{
  "dataset": "synthesised sound scenes: up to three everyday sounds over a background",
  "train_examples": 26041,
  "n_mels": 64,
  "hop_length": 160,
  "loss": "l1",
  "block": "basic",
  "momentum": 0.95,
  "weight_decay": 0.0
}
Rows from block 2 of a small spectrogram enhancement model, named by matrix and row number. Rows with one number belong to one channel. Each number is 500 + 50 x the weight over its row's rms, rounded and kept within 0 to 999. All counts start at 0. Numbers have three digits each.
After each channel's rows are labels from the 100 clips, of 14976, where the channel reaches its highest value: "strongest on" is what is common among them. Only what is clearly more common there than usual is listed. The data: synthesised sound scenes: up to three everyday sounds over a background. In brackets: how many of the 100.
# convs0: first 3x3 conv (model.mid.0.convs.0.weight, 256x256x3x3, each kernel summed), inputs 128-255
# convs1: second 3x3 conv (model.mid.0.convs.1.weight, 256x256x3x3, transposed, each kernel summed), outputs 128-255

convs0.71:434464524473489470471514410506500551538550580582524543533493442570474551454483532525468486523503559514418489441455405491491427441446455504537495448528555465451513381466568496371499490510420577471477455531559637542468474564563485508512445476463493484471426503524524466409572549465535463533513454640417434493604516523521497519422547488457532467435463439533438456519522470481542514446513
convs1.71:611475431457545569565517519536515474437528376497450522556489533427517471432574463443597498521447529547522458527521575556502461534486520471541478494544424559478459591554468443425393495550549408473531459513469403451527497425531526504496550490519603516543423468505546402540496493511458523506500505580588459411371520517481574538442465503545587532541499500547448442420532456580535446457505
strongest on: typing (46); fire crackling (32)

convs0.37:587470420495488484538479533484486505493534511521445566543503522480487371553438520432507453459591582467474568454470557491485493558524477530581570616513551487548502452441505535478477438483532590449509561499530439417583503602514510540415524544493460455412410525581446431511464499487489430584465524399520497458451455535471590514473500547456427478531519504477503359510498491515501504587450
convs1.37:480469559512503531536490498507478516505461452487490462459505557434527490505507454470496456488485396475476466519474491528499595487429450498476464469535562574427527524440549468575525520487469505509507518594512594590508380460512503454485539522532477417556410595482514566442518510417489507474524511387469536575495569514596473488572428457485477485495428573598485557533562466456449428547557
strongest on: car passing (27); first sound: car passing (26)

convs0.77:453478433525520507427474537553499463539551447475469514429478441493508510519467525446490487404580514516437492568499431505487481538457555522523519524524491475520506473534572495442516556447566519553538543541382524444486561370593547545489517450432477436486590461560539494460441463577445465507516561573503488497483443512419522553430478529402467584433516524345487457450488529551484528530485
convs1.77:530424463504447551545438450438444456401517531525551458512564547470489555405467460466526453520520486476564524534512572576495477529452454456472451461560422500408418518428447496629484516481398527431473408467490548451499457477488485501483524516461465457522394580471499381513443537355475525456527417495496477507399462557568422454484458482565436460502449444505537443575490544562465532515460
strongest on: typing (38); clock ticking (26)

convs0.45:540503511507453376446488468444469478525513465486496511544495489557456490461346504486410411523534553484439430560516497472424532449528594516515501462517496411577533465533487462418554479493456500475463528518522495489454502555384555573468439494537474528430491521429458455453509486508499479533532510398471407570517517540504530475437480461494592498517526543528541489535509536476429440428558
convs1.45:449524466552555573524491569558542546412498562452557530499516583493517471407474492434445596535506543511548544558551450527494579568511534496577481533495414535598487523516439489531440465497494510436638420475465455534486453470519593484539532493471521459543496542562534492456581482518523489568524470493564505471451534474541491586433477470480438544513440464509533483494452479466514567564495
strongest on: mains hum (61)

convs0.243:464453482480493463529582532513489473528631477565576464516484483422430496461415516434539484514506522475490470479523517476475476478470574559526514553480542526603513485549548567416505456580473436529455564514472421496545469559493410474441431468442543481481565459497534535503547580461449540535509471650460458476592445575478469546563494478414405486540657317561523496468464434482433573384493
convs1.243:544554456544509500507489530595545461452580628444522515469456556491539542450584475486498504513397496562405515519592505550523511462532463469493434526482499617415445522453430512495489507500593521431497555537548510578475522572549578538434560564407539353621414575562475457486414530444436567527484499469478505446398501499510531443464478517574606477481442634494480511529553575501517552532455
strongest on: car passing (25)

convs0.255:483502450466538503464419505536570479531494409567489487467510486467472458466546471515518510500544535505576564469497492502497513578502475505465450477473492446496476376461487425496502489540436479478572529451392521461516477413591490450449571449409473571635471441605496528589455617538509487455519489643485649453499426478497582562503562535481575469449598503599503643557414462395495505548566
convs1.255:544466471482516538461490434593588460448503479453492533498507530484441478562464581444562473487522497543479427481596545503432483419483556409497500425469535531493500627486485532540497517479505447469453500485499490459532534516486461482440438500476553484411491518497508426472547502492523453513461475444491453529357588532500507472496351478530525485529441549438483400464523490531480454478480
strongest on: mains hum (50)

convs0.196:449546514494458490483575609459460662504606394456446420533412455470483478507456520469452481497550539493492470439489480474514486513570394585482614507458455463450355437510503529514508576528425416512526485501470547478495467432537492536474406487432464551536533529537475507517514572522547556516540383531510651533480456541578431511560472489437457500498348473466492557449511458463478477544413
convs1.196:567470449469590555523462540541521472445467458499504526531634516527471486583624486487564540456472560489480532440556489480478495502511621427513520462464516606508622518512500460551468519479500449506523554495629499487610600588514531490505512447489476454533394505436522494543464571484427461518463497515519506454376501501519511505478450521566527458540558595501575457490468476472520459574518
strongest on: car passing (47); first sound: car passing (39)

convs0.150:519501502501436486499490466549453512480527490385504413484487480457509480424597539486539497387456583487559558472487464441472498515446547413522444488491513377547548443510484441511534484514562491521398533494461404427463471456486525568440516406455487497437526397531451535513614427487452628470535465515437485520507477522456425523520597576471381449536549416562523468507487450486563476478518
convs1.150:513513569430530488549484459430596516467450441493532555475486466533504497484457501497597518555469457507522358485537517571492466558467415472494572490483471587428425442500474484528474493495557484444561477586607500626478534560500494572525488547503425470497538615565501468490386553443458492522470535522519447471452514508543554597509483464573576486528489519476437565452548528470422542502511
strongest on: thin (high-pass) (29)

convs0.250:510521536482466444516486417491398511521455522562479460537438497431499481459460460571432420461576558515495457499458493461551484493504511467518609458548454499555455493467505529429434564465457570486503543441470456513490503393581524511505418380495526482497374549501492466560502450407446480528576508470487487444495595516468568559436465545496518484482508439554481425557459543404525471519415
convs1.250:397496502439428551513521490504470504563499491471451500416474535535576510477448508478509546549499392496507606513503532585485565448469356511493347504540514467429498490489571457488484513492536466538608527652501506453519416531523446514474597623514467527526438465514441549446471525567454499564442545506415543511533538510480381432572522501447456483490501642505480537433571518599474558518483
strongest on: car passing (26)

convs0.143:510539437479545414458520486495508448536478453502557507478553452554592419451448566420478546535525461418568424533500533503498470526558605476417437404518438562531486489492556508428503565563462496435592539564606463519478423465476440459537610473482536451579457491486534520483508540436471458566555526503498542463424437475505486425525423483423512479537638542411586495470513527506518471437517
convs1.143:494424468581542606500502504479501524502459533529376521506507549449541512499506523518485546501431498497469560539439567379547550509466468490604506525465565462492580519514394511519528472471555554563454503498468511482467512572500565490372532498404457598456504431541506574559490451523480415584439549503588462524493584609482503552542479425500440564510497524490508508589555474404421465493449
strongest on: thin (high-pass) (36)

convs0.158:537520540534458479550519604446496562502629459400495518464515418504555536423564508575526519553394528583549497502580514460478527479472542517456480472497499526456551470496512556478421442418538475505540463429534511551458499595543416481604448496507501522424580531392571460490444533461538472509383575481449542399520462520417505520505503471467565579509442560441535433522431507395477519487495
convs1.158:534433428518477574511529410569441468484499548437454472391505487532429525516477535467479537523475451448462546543496602533476489457506497500434514512469511555503462576565412453516529516525497540554429544485441507529435582563610575492498570506469584564502461447502509532528485474489439456584590539485544392539619503517570452437559481497495491543477492613475395623458501485534432502581542
strongest on: thin (high-pass) (49)

convs0.232:533498450459574494608491577490520607496456499496473451549494475458511553552479475486475493444514472529559419533470501491458519512594531605568524539531570572501450503528479514315511538505445514566543443402463531488548493487452551517472547587547460472500564525434477492529487522532532479486441489455527467519433540585508435511568471515498403448502442583526464382462542496480474510568548
convs1.232:446463473602445504426548442472564530465473499450549514439557496468450509437611481414504480441485522493541472567495452492524535506471483356502484413454592470405559523509493505579451484547463535456570485496503450470521498413466438544428461403526458447482430578412566520428613540506506556519435520529433563449509517477403476508444521556455484587488543542430444480642498523463511517447523
strongest on: car passing (41); first sound: car passing (36)

convs0.103:522518509552568434418522540522522498471523499461495455556555548434468499456410389517645460493507463504568426504452427397543503512493514416470518370479506472492451550482498505605536509500595436464511503618576458531460511467494493413537481475414439579576496428476472456495534474458477546507530449567516530451509596540457487509576492437575547454533448531421505582451433446510607465510568
convs1.103:481509431524467554480481408500527527528492457433399490521527552461434541450412574463439572523479535506416524461527537548593490468535523633438539525532478543625475418498502504452450568513461492489426526480520444495464517547601450592446549526478489583445465481540495464425455453600486535499440610488501522500519489471532471474519551535473413501490550424522522433469513396500492462446477
strongest on: thin (high-pass) (41)

convs0.167:557533488583442462514538477475452528591463411515430580451485460559523451439585515476456459436547473523445530484454393564449542546519483494511417427514464535505464509599558532461506458619516478499533578490477430505532506463489450483544494512490512515486576477535504477579575525501424497512451519558560439500537488498425531484471508555485503378515549388370473464522536518586622429526513
convs1.167:444459483484550445470446468504474586538484526579443540484460472542489522512475389473506537520462520446435480530510558558620514606517544462628493571584515574541552445470466444487441550421505453490514519473496569558467447536454536502495457416525523420530418538536449501428611482532500519482478479470456572523450524522400540511489411518509516593510515540502510451462489488419445424522515
strongest on: mains hum (25)

convs0.109:470551514633559595506508504473588501456501447456534528518442450608456493522590453535473450500482530538592475459526380396378490489505455526551497455432564495470471521453485649484517559454501521489542425518517449578544556486422405480531519440480454500458537628474449404544553557496569523496440474523542485512482553526526485483557499471547422457431503482568518489454513493516474578566499
convs1.109:478502461397486455472529515420430481583472581527485523471529459524452522448454517442510539509533482479427498503458573490612522504485533457477524545442548438519481524465418448519480433514393524529515481496451550464533409503445577566455432448467437497506423470612549462432554464428531532512549540463427530488431479515413525523429551508493478508486465531514496511569510498434462412472439
strongest on: mains hum (47)

convs0.212:509498542517492499439479449533497476488477498524537516481443525510480455594524513533518496459462473517540505508571516421524410514500489480481446527530533440482470494446546638436521490622462448566415477544395644525458512601510488464558502482468552466549599535571591468467424534433503560451522455604569586459447524503438425568459534502492537455523460513533496541525490446490521486548519
convs1.212:537454490434561456444456501415605566485503517445417474503535483499466550448515538483530492434531499451481499563452522543535413455504494442437511412502472536491513443469540476545541559449534523438451505471528438458428502527486435457367608530398465585479593489541531531510416550491577511494386498501501545535501490515439522442460453449429476485525426406443562491413516413538590575512426
strongest on: thin (high-pass) (37)

convs0.93:462477574588525424507459483538446587536522497532535470370494455520425477532496518510510500478567564476408542531426527463502464502478470561452479438398426464572561534405490463493543517484454478496439483545469587407428492497450529469446446482540500553625397505541536406535530523473494457436588502459477550428459536471435464480509444509475540582501538461543539557512566473523490460402466
convs1.93:458459471482446567590518520520495444514451544463464510568564469431539507556557561488473459509435526443515473560477411443427582508531568561523507576523529618395433496605566485543484535524395524502513516498433548552511516537465533504564498519500437482421523547500493517338535561474493482534516484505572487612499523499597445502562443514482532494605521533532501511525524525491513460571517
strongest on: mains hum (43); engine (34)

convs0.238:399524454421504486522520458518499479597520461521491473579504504473499524561550554453474438566477591424466497475630490468522592438525486439494551488499476544507404555463455496506532592513570493465488465527449532501521497430469471505467543554490463446476570473488464478645484539479501478490606521544481484464577502520516623443403542589430474503473454506327424397480473508487528452498453
convs1.238:502490527511521461525563491452557565440459504418508462425568511502501475515492525526542526497489387494526403492390517501479566545470519567447401478516553503426570510499585474609495490584489510509510608496580492529556493503561482520493464599608539506499520489433470491423528442564422539490503383550509498525480540506500454552524491499443460515564494463586531607580565555524529414594575
strongest on: electric buzz (58); waves (28)

convs0.199:532470546425504466486516460551538467542583462607485535422534491509511544455514541541453482509451568535572520452520404523413397534451447449522477454377546444460555477484500454511504511502502527538494497527476452523395543500544502537488608434470471498583489451439502675517497545524408475510463575619491479467490503512436516537513496539462614387514414504503508433374455375408536568475506
convs1.199:501448515474515542525437469566571539516450473508521477493450495521442603555486465649620527500494510578403488482545491538474604515423557524485535483536548479397479511518520527522481494521549478470469610451506588443530545609495482524560401516568564517480524485570482449573504597567635479469566449551502504498446565460442456576459496520484513498436505424540443537528477631507528447477541
strongest on: typing (31); fire crackling (30)

convs0.94:418536526360524427497486466408550583549465473455526448609427577418499535485501481531536559555491525459498382485498464492645543473506528483532558516476551499531397457456416507478491593627454531413499526453513423493540531478532496475517447519465481515476465588501527522574461451477465463541481533512536514424478519507567467509424515482574527493454443537486494523409526486429467511547471
convs1.94:595467416543529547490546491580473569496480440454471508469551486475580466503566592504412496528557516541487534491447520472475509447487477502478514530460537488497542436544513440382522580494479504510533549491553458463571468409561511508412435505470484458567546467464534510501500505586471391493527491427430446524482525543501504554553510550480510487486493518530540470565521528519468434579588
strongest on: car passing (53); first sound: car passing (51)

convs0.129:525533499468458456471578521506535482452454495556514413499508471506555425670405560543497471574477520458565472482481408465527580495553489594551469517529542492517445554511540577621581480447564479504518439514503576540509495455477425491487547493348465491615486446455476431542514498495473485467575462540437534529489525591498521545464391565440503471432504505445554470486406490504422446495489
convs1.129:464462460504537526489453529517477456478506495501428489466457548580509504536599497448450470393568462526485504493432375421577564511498552477523411474488530473463462503492434482481479511526443521547522562517444464498457487429445483472532437440475447463383489509478471481416568544522441467538500502502525541500495527491558476540542457418474500531570549519542397485638618586485489433670446
strongest on: electric buzz (90)

convs0.27:420481475531473531425466441546513516477553465522448477439513492549440509487469524537510604503549539480537505516511496470439436433430491408482444476560629544505476490469464525490404561481514374409479479569424511458452518540509402503439493481520476421502549518505455526498531498588498507429531533518487473510451371438475421468538454467502376515529521491422510499456515536522589517457545
convs1.27:539467548466466437513617512467457477509442515424544462555506517400538548502468461448527456467468418487507549542539502552554442463482550482424502530493432540540476519428435520487553460525519574502580584489377456477541515394470603475429562514437462395446481512492437397518493494503508530480506414515532526508405518547534508556437549426522469449466501398436518460483474549505458600516609
strongest on: typing (39)